{
  "arch": "gmlp",
  "model": "image classifier",
  "dataset": "reaction-diffusion patterns (Gray-Scott)",
  "train_examples": 47500,
  "image_size": 32,
  "crop_scale_min": 1,
  "horizontal_flip": true,
  "translate": 0.12,
  "targets": ["setting", "palette"],
  "num_classes": [15, 7],
  "norm": "layernorm",
  "mlp_ratio": 3,
  "drop_path": 0.05,
  "patch_size": [4, 4],
  "conv_stem": false,
  "layers": 16,
  "width": 192,
  "label_smoothing": 0.2,
  "loss": "cross_entropy",
  "residual_init": "scaled_by_depth",
  "optimizer": "adamw",
  "learning_rate": 0.0022,
  "beta1": 0.9,
  "beta2": 0.999,
  "eps": 1e-08,
  "max_steps": 7400,
  "batch_size": 128,
  "epochs": 19.9,
  "lr_schedule": "cosine",
  "final_lr_fraction": 0.01,
  "warmup_steps": 370,
  "weight_decay": 0.3
}
Rows from block 13 of a small image classifier, named by matrix and row number. Rows with one number belong to one neuron. Each number is 500 + 25 x the weight over its row's rms, rounded and kept within 0 to 999. All counts start at 0. Numbers have three digits each.
After each neuron's rows are labels from the 100 images, of 14976, where the neuron reaches its largest size: "top examples" is what is common among them. Only what is clearly more common there than usual is listed. The data: reaction-diffusion patterns (Gray-Scott). In brackets: how many of the 100.
# u: gMLP up (value half) (model.blocks.13.mixer.u.weight, 288x192), inputs 0-47
# v: gMLP up (gate half) (model.blocks.13.mixer.v.weight, 288x192), inputs 0-47
# out: gMLP down (model.blocks.13.mixer.out.weight, 192x288, transposed), outputs 0-47

u.136:477524505538479522499506476471487473495487469505531541485462470475481565527488502507502544513489497487514516510502518511503481530472524507488529
v.136:498445527491535528470464456493510520507545454493490504511520492505486493484543532503522513528497468528513495509544509446520531510536463538525531
out.136:489492532511461504468521497520514512542489488470481476543544505522504512475519516497499504476464475541506475510467504519490477504529532502523521
top examples: feed 0.039 kill 0.058 (100); pastel (45)

u.46:527491510494508461489505491534524492479522511537471517523473445464483481536496491555488485484505518518486472458479468524535517482461463489490535
v.46:520481488515501478510498509489448509497521482480438498514478525498527502504522464495517494519523513495450524514527517493492484512538530480514442
out.46:461530515527478503497502498532508466511504527493502487489504493514490508466538530494522475501480541492498510497522503518492458507487537526498496
top examples: earthy (40)

u.129:471535472476489541532531495480530471492504472545490473546498528478460544487512502465512491494511453479503486517479501524489470503478506493498532
v.129:453512505501499487500521491437504500472474481481467508523517464504472511473518466538526533478460506526499493492503522493525502506494511481522481
out.129:508521464514500516493474547467503530441519475496500484523500491477470529483498479492513478456486447511501496520471466537517490475497515466492477
top examples: grey (100); feed 0.018 kill 0.051 (34)

u.145:496519498535477483530489473507484517489537472470515494522489481471469513545469482519471466488501513477500472499510494483464482519475490508477579
v.145:531537529561481469508487515506457480487490461509512523524493449508474572560479458521468483485509508520504463479501479521513499491461519468512536
out.145:533497462501526494522528506477506542505523491471501508482524459506462505472482491483494513515488465494473516514500564490490478496530514476522432
top examples: feed 0.062 kill 0.061 (100); pastel (35)

u.252:505547475506505473505483490494516479476502496494501543504534471511455497501490508515450506496497488463506502484516515434478500506525518519508513
v.252:479513502491456535491534522490494505502498505502440534522504497478492487481520533495507531498498507528537483495473520515488499502499514512529495
out.252:493483508482521513496529530518508502503507517494522504472488496522545501504491494486513499514514506520504512500513498522483547490511501495488471
top examples: embossed (96); feed 0.026 kill 0.055 (35); feed 0.03 kill 0.057 (30)

u.179:504505446487483516500429485522479496523560508515479513469465502455512501564478515520491469560475526499516513494526542490490534501487529524484509
v.179:533492471482489526491450531517498515523575487525442483464501521455515481532476495520513478545503474505538511521500521450486538484515490518497502
out.179:498487466494460537541448514524454470517553500508479475473494547470543474516506482498501463522485490492532499547493519511484528497510504518486495
top examples: earthy (95)

u.1:516501495510459506477511503479528512510499500460485504522488482493458515475506487498498510533492496534499508516479487508454479527459498514495526
v.1:531497526497500520471513541510487518484463477498464518559469448512521497505509474487501571495503478522501518521496486519496491492510503539525478
out.1:508529512497496517474515540509511481497503524496485509488503499496531479523534495447460475483519508508505499491507476468502506499504498513494505
top examples: vivid (67); warm (33)

u.203:516515445481487474501474487477502555484453449495510497486524502495479475492549483513497529505488486546511491548512520457520463531492497522495512
v.203:470511544530471465504509507474511487501511503474444499510508500468495518505536505544501525503510466482517481502469518488498483521518512514553544
out.203:518505510516491505488545503500489461515508509489498502488519514499541545511469525484486466500518561504467497468512476526452556461500528499496495
top examples: embossed (84)

u.190:464505493490502531513517501471534495462524457522514485537471500511426518477515502509520480503500443500499484515496513497512472514475484511488502
v.190:512481494481504479471483509513463488548479467534542518512481460491535520538462485507482501513521507518518521488476486515520540495471491507503515
out.190:497490515519503508474534488479531487489490464490481455527489482525455566472492484502516492465489440523487486502488464519516471509492499468522530
top examples: grey (100); feed 0.039 kill 0.058 (33); feed 0.058 kill 0.065 (30)

u.24:509513523469485515516501440506522496490507524512536514553494492496469478487461552503491505513473513490523504486557551485526493531479515503517554
v.24:546529483507469492498502568467454533501496507531479485509494503494549518508498429499480502502524497492504517537458512495506501502496505484498469
out.24:515482496530496497485469522543513503502531474513490520496512435471519488544513494556501490515551522465488505481452481525483550444484481507500494
top examples: feed 0.018 kill 0.051 (83); grey (51)

u.168:494524536521478502479519512539460504533491455484518506532483460520459511515490496507508473488470519535506482475483505550469498514472490502522522
v.168:449536525550499480526481488528501431501490483482505495484504520504475557515519521486496483498492514495459474525491495516458426536494534503517529
out.168:527517484523562507533511486479513522532513488470507493504571455513457523489488485467476494507481466492467498494504550473511502495532505453551472
top examples: feed 0.062 kill 0.061 (100)

u.271:496458506503540544507472450492464478539508452512498488531497522515494533524490500496511480524504487511517476489513509478507527523477470503513506
v.271:499476463465476513480546535485523505522480572527504500488490504504526418468486510485495539482459485511514519490473528504506522480517480485479467
out.271:480494492513505522521468531518467474493533482493499498468466476497498506527525468505535465489516532449489546496531520515464506512481502517499447
top examples: feed 0.018 kill 0.051 (86); pastel (34)

u.152:505555501555493509517528542478448492497452490511491509537515533484500556523469515510482520519498497501496494534460516535436472509506543486527493
v.152:558455484485512497465474500488498517493508491539521507518488486491531480516482492540477493504527526495493506491554522455542543502516474514476500
out.152:490494505503514512499490487535537471482535544512484481503490475462513474545540522495505478487497468494493502514500461469564494486499504501505510
top examples: feed 0.03 kill 0.062 (46); feed 0.026 kill 0.059 (43)

u.189:513529491442485539464510480538526452483485503542537478462506489500488483538457451517547522472502482501530501525493509488533494504464490498481509
v.189:529475461501496453521508517480467521500491515515520517520494508516499481499472472518502515506526520490486491477483529523458519486508473472495484
out.189:490502503501532507518508453455512502528499517487504507457505482520468494538471477508531560566468477510485486524462517460529519458477477469490503
top examples: feed 0.046 kill 0.063 (100); pastel (44)

u.213:511521521534499480511510524507473474504517459484471501491480479495517571530549464522493466530533509471472517514491522495491429556511544466525495
v.213:526510505472499525468490498501494501447497513551516503532493466501512471499494496530490514468507538471486488489548507494535518507503489510491502
out.213:488502492503513506488519478522535468447506552519502509492483506442509485535522547518465470469498500501491505496495450512549499488483507504466528
top examples: feed 0.03 kill 0.062 (74); vivid (34)

u.74:503477538480522530487481468549499466531551463477476492491509483507469533495539504483517475553503507496539470480519511509473509517478490535544476
v.74:514506496487545511506480449503501536507491457492460506536538502507491493510527538495517509484482489526482446462505516478528526494526465514527500
out.74:522503513486488480511514438469500566501497503466485508536506482503487520459452527482475522531455496499506459482504512475509492493494501485493523
top examples: feed 0.039 kill 0.058 (100); warm (44); grey (43)

u.228:481522501534499483492454475475526501489487475521550508502524489486478520472507527510486523521497472495501553513547508451475514534494512493480537
v.228:485544512506463540502526534480494530508497497497485520503531460514478479487523503481513538480481498534511492484499517504481527497503529522513521
out.228:508507502479503512490491539505493513501518508510500495493500487512545514509480463493518482498534522511500478510503508519498537483510511504502507
top examples: pastel (67); feed 0.022 kill 0.051 (27)

u.56:532522512509509488482512519464475487542486516476458479524490520508540501495458479482535503516553483467491508532476486466551518521523475496483474
v.56:492517532495484544489519525494496539497494483501479509516522460493480492510501486509522541481477464540527503507462517487480522481501517519516519
out.56:434492499482524496499470467517503518451475530488514516500476489491463483492516510487507526484471471505492537526536488535497529478533523499541497
top examples: grey (39); feed 0.018 kill 0.051 (25)

u.149:482508481465522520464545516501516503454518502496524475506475522525503509503507501489487456484536531508488509498505514468454446591493493515459501
v.149:470495486493487484470533505516514507457521480496469492516453539516512504540543520507481481482535542519501523502493487482469455581479510540459491
out.149:488500490489508505489538522484510522488508477493503468506473542538536505519518493508472450471553512520498523505500485473485436567503505535470481
top examples: vivid (100)

u.234:504470515499549531487498463491456471511493476533499526512478504486532549564473495537492502526484495514521479501507486487545504521479487505497496
v.234:502472473473480472513511532504513504533490571522513521519474468492511468508457496527500526498487489477494523467466508512498530479503463495489492
out.234:496490489465512521539492497492474493501509467488525486479516491540497506482485465462521510490486507476514499504521563491450516517532472492526447
top examples: feed 0.034 kill 0.0618 (59); warm (45); feed 0.026 kill 0.059 (40)

u.224:482519510506509522488513524472500492496485514476480481463541496511514533490516483477487490475466480529483525552480516493494427534526561497514470
v.224:514472511460524535446518476492510507489504476530515514488480460485504491523509488498503508495494473527534516481493467498551548477464467484476520
out.224:510513529497488479495521508513542543467529501465478506503505481482526515500510551503480508470510475485472524505502502471502488501532538498500507
top examples: feed 0.03 kill 0.062 (82); embossed (71); stretched (50)

u.53:519507508489506443512550500500516505511489478483461499471513471513490501518484450505497514487515472483484473466441520450500526492485463459532534
v.53:474520524482529550468504480464474502533459478514552497493490506513506550503458512487498504498464451533560514496517518495530492492477508520496542
out.53:490510482487468478539483526517454504485511503507499537491496486508495463517467469535537532507536538481476513531512513526466511481499502530475502
top examples: feed 0.022 kill 0.051 (100)

u.78:504532473502444473497476484502485501508509479494532523500521501497454475469511499533486540524463486483522521522558511455482454513507532529463533
v.78:469500525534502487493499525507509484501492491474403503513494467480500507485522493489497536503509471479501511497472504493491479521512507506542510
out.78:502501489478512512493539517498501532508521508497511500457497490507527500506486506495498492499522516495489501496503496526475538476512505503503497
top examples: embossed (68); pastel (47); feed 0.022 kill 0.051 (44)

u.31:483523490476467517512537546472529471512445532528506473514499509500532518480442456487480488474454442514546529498490499483522485505511516504505481
v.31:506511472474530475549501431502458531470524479461511502510547520523443469506471471498523499506504547455460473491517522488467524495479461503491515
out.31:446459501496497522490505505525513466536517476493497519483516528519492499458458476562533525540494484500495556539491508504493484544521483508487501
top examples: feed 0.054 kill 0.062 (97)

u.93:518523444473481520505546484530504502501541500516440477524507511397494456528523525491492470520473459535504506517471505523440460532493509523480510
v.93:503484476454516538472510515517484534500502458512483477570484475477508462488519491513529498497492498558500519490512527527500507502526492569521444
out.93:518520467483513502503523506542500482513564479506497463484503479407533449543527521450471440517516499504480499502500494491479524499509496516475478
top examples: earthy (100); feed 0.022 kill 0.051 (31)

u.102:492523452471495522484538508488538510460516476506524468545491517527485496504523499484501459470544503520469496512482497481469456558501506515461516
v.102:501506479485506513491487507515523509461524466523499465543490545519509495513534479502494464456556503525469494498490470487491479542521503495472501
out.102:488511464483493535493519530490541506483532491501481457521485538530516489508498498524499452462532495524490505532486474467487441565508507521466514
top examples: vivid (81)

u.43:536511490487495538519524511451513496497487522553520521500523513459495512512458478492456515505493446471537469486481523463500470510477479489486498
v.43:540531487501483492514526538464511501494483532548514515480552467447511506547475488507454500484498485483502499482465491451515526488516493479475490
out.43:483546496494487460480502499480485442512443499470505508532523486513476515467498510498499508491449555540522468495488517527509475495479552511489492
top examples: feed 0.046 kill 0.063 (73); earthy (38)

u.167:472491510493468501488489522523500475446481486549520487532477477482528518502473457543499499459533510469508516511537499493501454535524504482520494
v.167:518531478524511478514508495430491497483470511524520507504538457480509514523497463478482529486486521521500469473497507452515519486490493448485498
out.167:536534486530511490513498531478455517494494516508494512461479490494470529517546461475499478512496492498479511502511485524519466490473528481510446
top examples: feed 0.046 kill 0.063 (77)

u.52:503483490495492463522531506524514501515508491494485499489531494525470470505499482543515525507518505457475504475471543448494530502523453479520492
v.52:468511489491535487526500468466523512490497529489461494490476518477492484496523566454497515534518532484496448482466502508460503492490487494498507
out.52:501510518494462469474497567518503479525492483544520496505496477514519530502453467532489496484495465508501505511514475502534499510498515509526500
top examples: feed 0.054 kill 0.062 (81); pastel (35)

u.279:511505496524452486505471493483511495495505456512522501468485473489472517473502482532465527486486473506494550519513517450463476516517503517492523
v.279:486506499504475473522530499484519495509487469474437517535530486475483492497551516504498530491508471555510500492469515480499481509521497503535526
out.279:497500504487516525498477527512505516508524497500520495492521498516537507495476491497516509508523521502503485508512500503480540472510502493503498
top examples: embossed (65); stretched (55); feed 0.026 kill 0.055 (52)

u.253:512505488502501460509521490542516494474537549516474516500488438481496453526491482555510503495489521451465509483515477462556502506496481485479511
v.253:528458489477510535433450481481514522512515500522546479487518457502489486491487460505509470471470481540530515470511491474542520486502485481495463
out.253:520464527487539528507487470492459502498476440501512511509501487512538557483493464472474505499506485502505473488515497516488506526534468498533485
top examples: cool (39); feed 0.037 kill 0.06 (30)

u.202:475509490462474500516451500542524500478521502532522473534461456491461493472573477499528519496519448510477521543496494552481440535488507536526495
v.202:488486513467545535486481496505477536435501493518487511545492480507508474479556496481538529482529498538512452516539504511519476501512490525521471
out.202:501493431484492485563491490482510504512541517510508469463536493495499483482446468515508513525488508477471503525459551466465527480527486482493495
top examples: feed 0.046 kill 0.063 (41); feed 0.039 kill 0.058 (29)

u.8:555499466533511463492523513439513491526497448516464486460475509463498520537528482486469486575495474500511504505498522475534514489477476507449490
v.8:554497498535485475503486531465463491511478481525460505535499464483516530504532457513493488496515499493481480466503524522517492507541519451549478
out.8:485494507475492519499466484522529473457490522526529486546489520495488463475487537481501516501495450497487515512520486522471458506508526475502517
top examples: feed 0.054 kill 0.062 (40); warm (33)

u.91:497514456569519506507491536461440482490483459502546540499559498471476546514440450507464511524482487489477520509480510521506485508479517467485480
v.91:496465510494502510470488499492488490513507474500499526545479521475531510532475536554468502485513480509527509519518487482521522503500495535476524
out.91:511535506492533517528490495512531495493535513515514468499504504497540506526510491495504475511525478485497486518522501456500488493509507500529521
top examples: feed 0.03 kill 0.062 (97)

u.65:461501494466492466482553453466547470518512507486491476470500484487489497457512486497509497529473482527556502505476519473510485529491494531505529
v.65:522495486486454554451506535457465536504488509528541506511524494517490476482478501507504528483495523535510522522461538543484506503502531502477456
out.65:530480516503515480506553480499538506525505474492522476507522460498522512505502513489448474502536468450482515476473496461499501511525482483530514
top examples: feed 0.018 kill 0.051 (96); pastel (35)

u.260:465520491500479461496502494547551472483534523522535494469449407489468478525518486513504475473474514497470536473496466519533502488465483480481506
v.260:563491504496496488458437484495514503471516487533515485503522462480492499502471457499497491480501490508523478488529459489552513495464481432489532
out.260:525482500486532516508501494482469525491482444504506510536517496506507541512457476481472522501521468488490474511487498504482507514523463470523499
top examples: feed 0.034 kill 0.0618 (59); pastel (57); feed 0.026 kill 0.059 (41)

u.123:500539482523473510520527534460456474507487493497512517541516522474508531481429460508455487510510508491490495521472551542468498524480535490498488
v.123:509482499471499531463491468493508502461515478519490502522499508475518506504484532549470497498520499521503484518516475474525508521490485537474537
out.123:531499495512522528503488486514554513480531514509482477503506482458525481552553532493498481500525445509501489515491462455550488464500517509515530
top examples: feed 0.026 kill 0.059 (51); feed 0.03 kill 0.062 (34); vivid (34)

u.9:468513491506482472540482505515526440476504512517518476464495503486481519482524504484503478501544530499497472526506482515454459513495510506482522
v.9:521510514515447506489472520562469493501510474536542489509484490526501492498450495517499490504542542518480503487509537522491520520477501480490500
out.9:525511496525547498506532490473512509494486497449509497532561489509484518477510525473467477487481479486488484451481539496511490509525506470533479
top examples: feed 0.062 kill 0.061 (95)

u.241:545506454469567489526530476460478530455507518496515500488503491500483471536510501448488482501505531498496450485512519484474509496473481470476464
v.241:534545501513547491514494464458464516491478523510493512496491450485501511536495485459463490504471514508505457464523495501515506488460499462499493
out.241:471478474461502510495529455520535447517521487478503516509527481497477473455457509523498513511482530481488511487452534505473498541523454500481537
top examples: feed 0.054 kill 0.062 (100); pastel (41)

u.133:492511521510515515520568472487498524460488468526519504541531482515463535454542491515503527505506463495497488498483491528536481482500496471529484
v.133:517494511503500482488554486473467541459485478520533496541495466527512524480526456528506522479530518517467502488534508509514501501496502464505479
out.133:511492503515539476516531481463497529455471465518542484540507499490490525443503492495499516476519457504487490479500452528534499485517500437512486
top examples: grey (89)

u.92:501537473469488462508511486520558496468536499539504475453468464472459483552505477481528509479486461484524510489469462465519492482447474474484521
v.92:523518508469495503471492495510547504491516510531507491438492486476503507552497501491450487462500445478543501492476483454529503500485466466475542
out.92:534490501481512514504500508480467515485484439482500508548517512506507538507448492497473519493520473505493479523495517505471491525522497489514492
top examples: feed 0.026 kill 0.059 (63); earthy (53); feed 0.034 kill 0.0618 (37)

u.143:559548494508475501499501483474519484500500528539461497514503496506521490459461519533487498462476504490498527499515501500517528477491514508483508
v.143:457506549517465483497513499495536495496513452474469511510498497473486518480517518506508537497517484502518510508478514477478481521513493498533538
out.143:513485524491513501475446519493499535453515500480498496466466487514465487483514535451485511475513501568473520517512478508479521455506532501506445
top examples: pastel (48); feed 0.022 kill 0.051 (34)

u.119:509505516511533527504492496479501532462539446489539506478510490520447476479540524481547515533532480523487482513516513502449489483510514513524504
v.119:502534481506462478492507522455497487540475516527520514479538472484516510541461455507473516493477495480531505460455494467512550482463466466479514
out.119:489491475475522505489509474497542535469516538498507508485536487477507455465516529492487518504497500498502508505474502485527509483508491473464507
top examples: feed 0.054 kill 0.062 (47)

u.0:484494502464509488531626500511525497481455496545531458529476523462511498518502508489509485463531444525453526512487461481521470526528504508503496
v.0:547507517532509516504405508501477498510512495470474520479526467528501512515478481533503498521473514463535468492487552498524530491471477483531503
out.0:538508505528499528495363508478500482502513505461455529469522475526468519488458483505492522522453504463538464500474534498510528474475461469518515
top examples: feed 0.062 kill 0.061 (44); cool (36)

u.244:505510539513482536455524541516526524516499481491470521494520506484539537495543527482461458482495496496512526515516481489467456525523535521515478
v.244:528527521529476534480456490488489548462528454494438507503513501487534529503555519464491492524519532500489504537517484503486457508505522505502468
out.244:544495502515515461492508510484471493541473490542543481547482513492511499493466453517487498524501483532510487478516483492542503515513501486528515
top examples: earthy (39)

u.186:511504473493452459518554490499520507482510500490509489484507476532468453492484469545540528504531528454466505479482548504479528494508467468499486
v.186:503475550489538512463507501537474508465504482508465526506444482509521514525539536503510486486535528523485487490542449540518507497482493523516513
out.186:489461489471462494510514490490521463488511498519459461471485514486571495458524500507501504510523487484522503514474496481494501527526502537476498
top examples: feed 0.034 kill 0.0618 (36); feed 0.03 kill 0.057 (27)

u.67:452482486489501459531504483530548494476539541510479500511454471479485460545523527549519513507503504488453542486488497481499491500498480504497512
v.67:489502477499460477523534537535512510451513525511485528450462466497493477505519520552502529485512513456467523502479526499493496499513485522464459
out.67:487508476487469483502501511514557523520528544495482501477490446492481441530477494524540548518490498475475522527444506490504551432469478511486501
top examples: feed 0.046 kill 0.063 (72); cool (41)

u.109:449504541483473487551499465525544466498543528508534478503482472506476523508488521515523512504475478508481515512513526471510493505498520510515520
v.109:518510487502476493480507502470494486533485505518511525464513524470518522536454514522451485492487474501544480492467485470531540473485491467470514
out.109:529461508494523493471464505494442504477475432509489551512514499484507536486504480508475521493511494532522483478517467520523528500510465483496489
top examples: feed 0.026 kill 0.059 (43); grey (36); feed 0.03 kill 0.062 (33)

u.264:485483503495512486497535504493491507480480509503519529511501500491544509497516495529457472476559551475504516473498493492516452554529499486484471
v.264:464469497487485505497557502467489516450465498544531515531476526510518502499509516544465502486534517515471552476515505512510483568508508523463459
out.264:488494505502494482526571494498486542470457519550509503525493545534554506496509486525454492448532526502488524486521479510520459549524497501485472
top examples: cool (53); vivid (47); feed 0.058 kill 0.065 (32)

u.226:518514527502530491511542495489474522500484478483501523501514494516535532495502500523481490503559542463517487484499511472515441521523505483523501
v.226:432451511524477505493554500455497522446456467529532509507484521518505519476507514539493563506521508510499544500501492509495497554477486491470467
out.226:493476521512487474497561494493508526483463509522493501479503506557544499479514491526430504475534537486486518477478494502511464544508483499473451
top examples: cool (78); feed 0.039 kill 0.058 (46)

u.26:528534519502453525514495519473533479510478501526483506523466484479533543499501506485447476485496453493537508511477488478520446516501513508510512
v.26:533479481513497499486504496505487513525523442485531499519533527501474481501458518556522488522513506513468521524525532506487517521546523522509499
out.26:461446512500488509500521514551497501525548466499479498490493536515514487498497512540543518525550501470473551542522496500470510514528495526503493
top examples: embossed (83); feed 0.026 kill 0.055 (40); grey (39); setting: feed 0.03 kill 0.057 (27)

u.263:477513502468492536498467528532493494458480521556516434488462484520479450440452475495504517523472531565514487510482554492503493531487498509465494
v.263:452508483484481478490497508431486492503483478517515533510497477475509521521486463528511526497495488536533532501477494497514522497479514497483504
out.263:518501489537501467467599500480500533532508477456486500482507510480533509529490503488475486509512510472498516504486489492489514482504528494502500
top examples: vivid (70); feed 0.018 kill 0.051 (47)

u.70:458495481518485473497501503513495481491487491524460524476530481457532510499518522489505481524479528526462502498483480530519496515476466519493484
v.70:498502507489474528473496487505493508519514479502518498496542437490470506514452442537539518494454459553533526505456509479491516495475520524499498
out.70:539512498505493511507481523543469497515540503501490497488504480479482466557499486510509480529532518464498485499532499486463513496501488510484487
top examples: earthy (68); feed 0.022 kill 0.051 (62)

u.38:516537541519435504489495515465535489499482504507497508525472491453506539480517550468458492494515444481555509507464480470504464511476494492488509
v.38:538484508509507513502540509527521542525526429474511501498514513505464475502478527534539554544520479542483531540498528465463509518550507537514524
out.38:488460513502473489499527518540502529522527470483493507501523549523507481484488526545539537525531506488469535539504499500439505512533500515500511
top examples: feed 0.022 kill 0.051 (28)

u.197:547517517516507486504497513464430534468468477525511515564494449511521532496510458503492517510538509501530467473535476509499493487506496477536498
v.197:513484512503513540444474513496475516495468450540524538520504477468529534526509497506479541489509461523556499478507452527527541474462452525494520
out.197:528554484520481483502522546505504516527486525505520489483528444531475495509449461523497500478480508489511494492478539514516504471475515467521473
top examples: feed 0.03 kill 0.062 (92); cool (40)

u.139:438470482539534529500484506535529455518548453487512477434486474498488501519552465490505485502481477479505539517479501492504496520493440493476517
v.139:523476504493502515463523513510500510486482479524520509533527469523518501489478496529485526488505514500470519506546520468516516511524492506503497
out.139:501427479466528530500476434506516512460563481479459497505504506524467494485496514508506478510499502478467487498494524485470525532514442490474488
top examples: vivid (52); feed 0.026 kill 0.055 (37)

u.169:521504454489498477537526507465485526483492523536537513493526518506480472511492495501502522498493534518445468483525537505459523490524494501489475
v.169:497504496489457504438505539540488490447514493523498531498468474463509483521511475507534512466512513517535519509546451528540496495481500515457493
out.169:501511507513530480520480464477493556515511506488504517498485499524464500514490506503532529558491510509467494490514510474506492495482502493489508
top examples: feed 0.046 kill 0.063 (84)

u.240:500531489496476480520481480463481500515493507509540500550495481510499476481532497476455518527498506461505492525525488487473516519503499517496529
v.240:463509514532485470504520498473502502504479457479397509519495490477486496499511487524509537503504455508516516514451491499504472520506502506547537
out.240:500478507481507519487523499513506543485544497492517490471509483520501492502466487499511496505508489547489523520496493507505524493512523490504473
top examples: embossed (74)

u.58:541467467491450503512470470478499532491498469491510491566507530452481476467525491501479524510473477488522503519519485504473460526461489502488492
v.58:508528526507447513520506521504501505488503478506512499499503426507483504483526473472498549493515515496500504507513527495482506517515511483521518
out.58:520509498532491528453536526502495477536534493475490490467523502498508507530432518466483460495521542524491487482507477479455586463496511492484528
top examples: pastel (51)

u.215:472520536497491471522518468538521449524499475465469493479504522514497567495541496502517488517489497482522467524484524480453431538513521528528525
v.215:543451520477512526461516501504512513484481473527474534554509483462530499523483528533477536503547467536511510510506448489524514498503491525493526
out.215:509461528474492487465503476511497533448497487522466549517494491466544494505542535522477513487524529504517485457520434502540529496503467509463529
top examples: feed 0.039 kill 0.058 (81); warm (71)

u.23:509467463532504494539456477486486510472550490498515541566478537441503492535482507518489484523504527477485486505558487471494489528534501509473489
v.23:522507498469513475463497520481501513538483454526495512492520468484518520502518456501497514511497455540546510470478491487524533483511474507520487
out.23:510514491520513505492521498498495454546515480506517453481501474524494531493511449473492452505466487505515489462508534501522494513498520480526463
top examples: earthy (81); feed 0.03 kill 0.062 (79)

u.57:500507475528506514499528545456455504481493462510519520523482475462501530510514443516503523507480484500512522516502531509502470523496512486502460
v.57:528479512491541524484482467495517528471524479510466512485514529479520491528496572520451518489522463499489479526495495435520505503518488524472521
out.57:483505505505523540491491470523544475510545511497490472502485491489507484566529513500513468503511484519497490523478482487522500476480517510499539
top examples: feed 0.03 kill 0.062 (85); grey (32)

u.207:491480484458529516493470487526569498482533499513478461478463485502473488484549490494511477485493481521495523486481466493536499502476476474492507
v.207:483468481477498509464458489509529524474521506532528510515483486460524499520488496489506527483521493518520511485522465470539524503484467498454527
out.207:525508505500504494487509518506476504522469467511520512527524466547442530477434474489462518490456515503494479465505537529453504524506471484525481
top examples: feed 0.026 kill 0.059 (84); vivid (56)

u.51:479498435531483527510486492455495492504518524498506494545517493468478567497519483475472486513452493466509497476504459499514476515476520507490512
v.51:534513540508467499495521535524515515519499493502495546551507528484505499512466529541489519528530491461515498522499519495478485561527526541532519
out.51:534505550499454449494499564535476519522497457492478481517489501534480478540490482542518498490516468582489500533523500487492516493485537501538505
top examples: pastel (45); cool (41); feed 0.026 kill 0.055 (32)

u.100:449494501513501549497452498486493442513494535515516512487527478504495521520476478504497498479468497467543486479527526462505505518472478490481510
v.100:509509490499516495497526499435488526519470505520512518493565507483497511518478462488498526491461489543537467469469493485504526475493480486483482
out.100:550547484532510524507418502472498492509532504463472481462511468511492523522492470472476471515487497472524475513472533486505504475477520482519493
top examples: feed 0.054 kill 0.062 (32)

u.242:513471502473522484484475504555458465502518439460455489503507500517483455495529467510492513541526537487514496507528500499499478530511461507473485
v.242:505490549501467493491519527521524502513494497518491539551512532494505511484478537539488536535524488463513495527488517491478476562534509535537523
out.242:484467503491516511498564446489515497497526542460487497476522513532485476482474562483499453494490561485500476453528515495487517505514501503487493
top examples: vivid (53); feed 0.026 kill 0.055 (51); feed 0.03 kill 0.057 (34)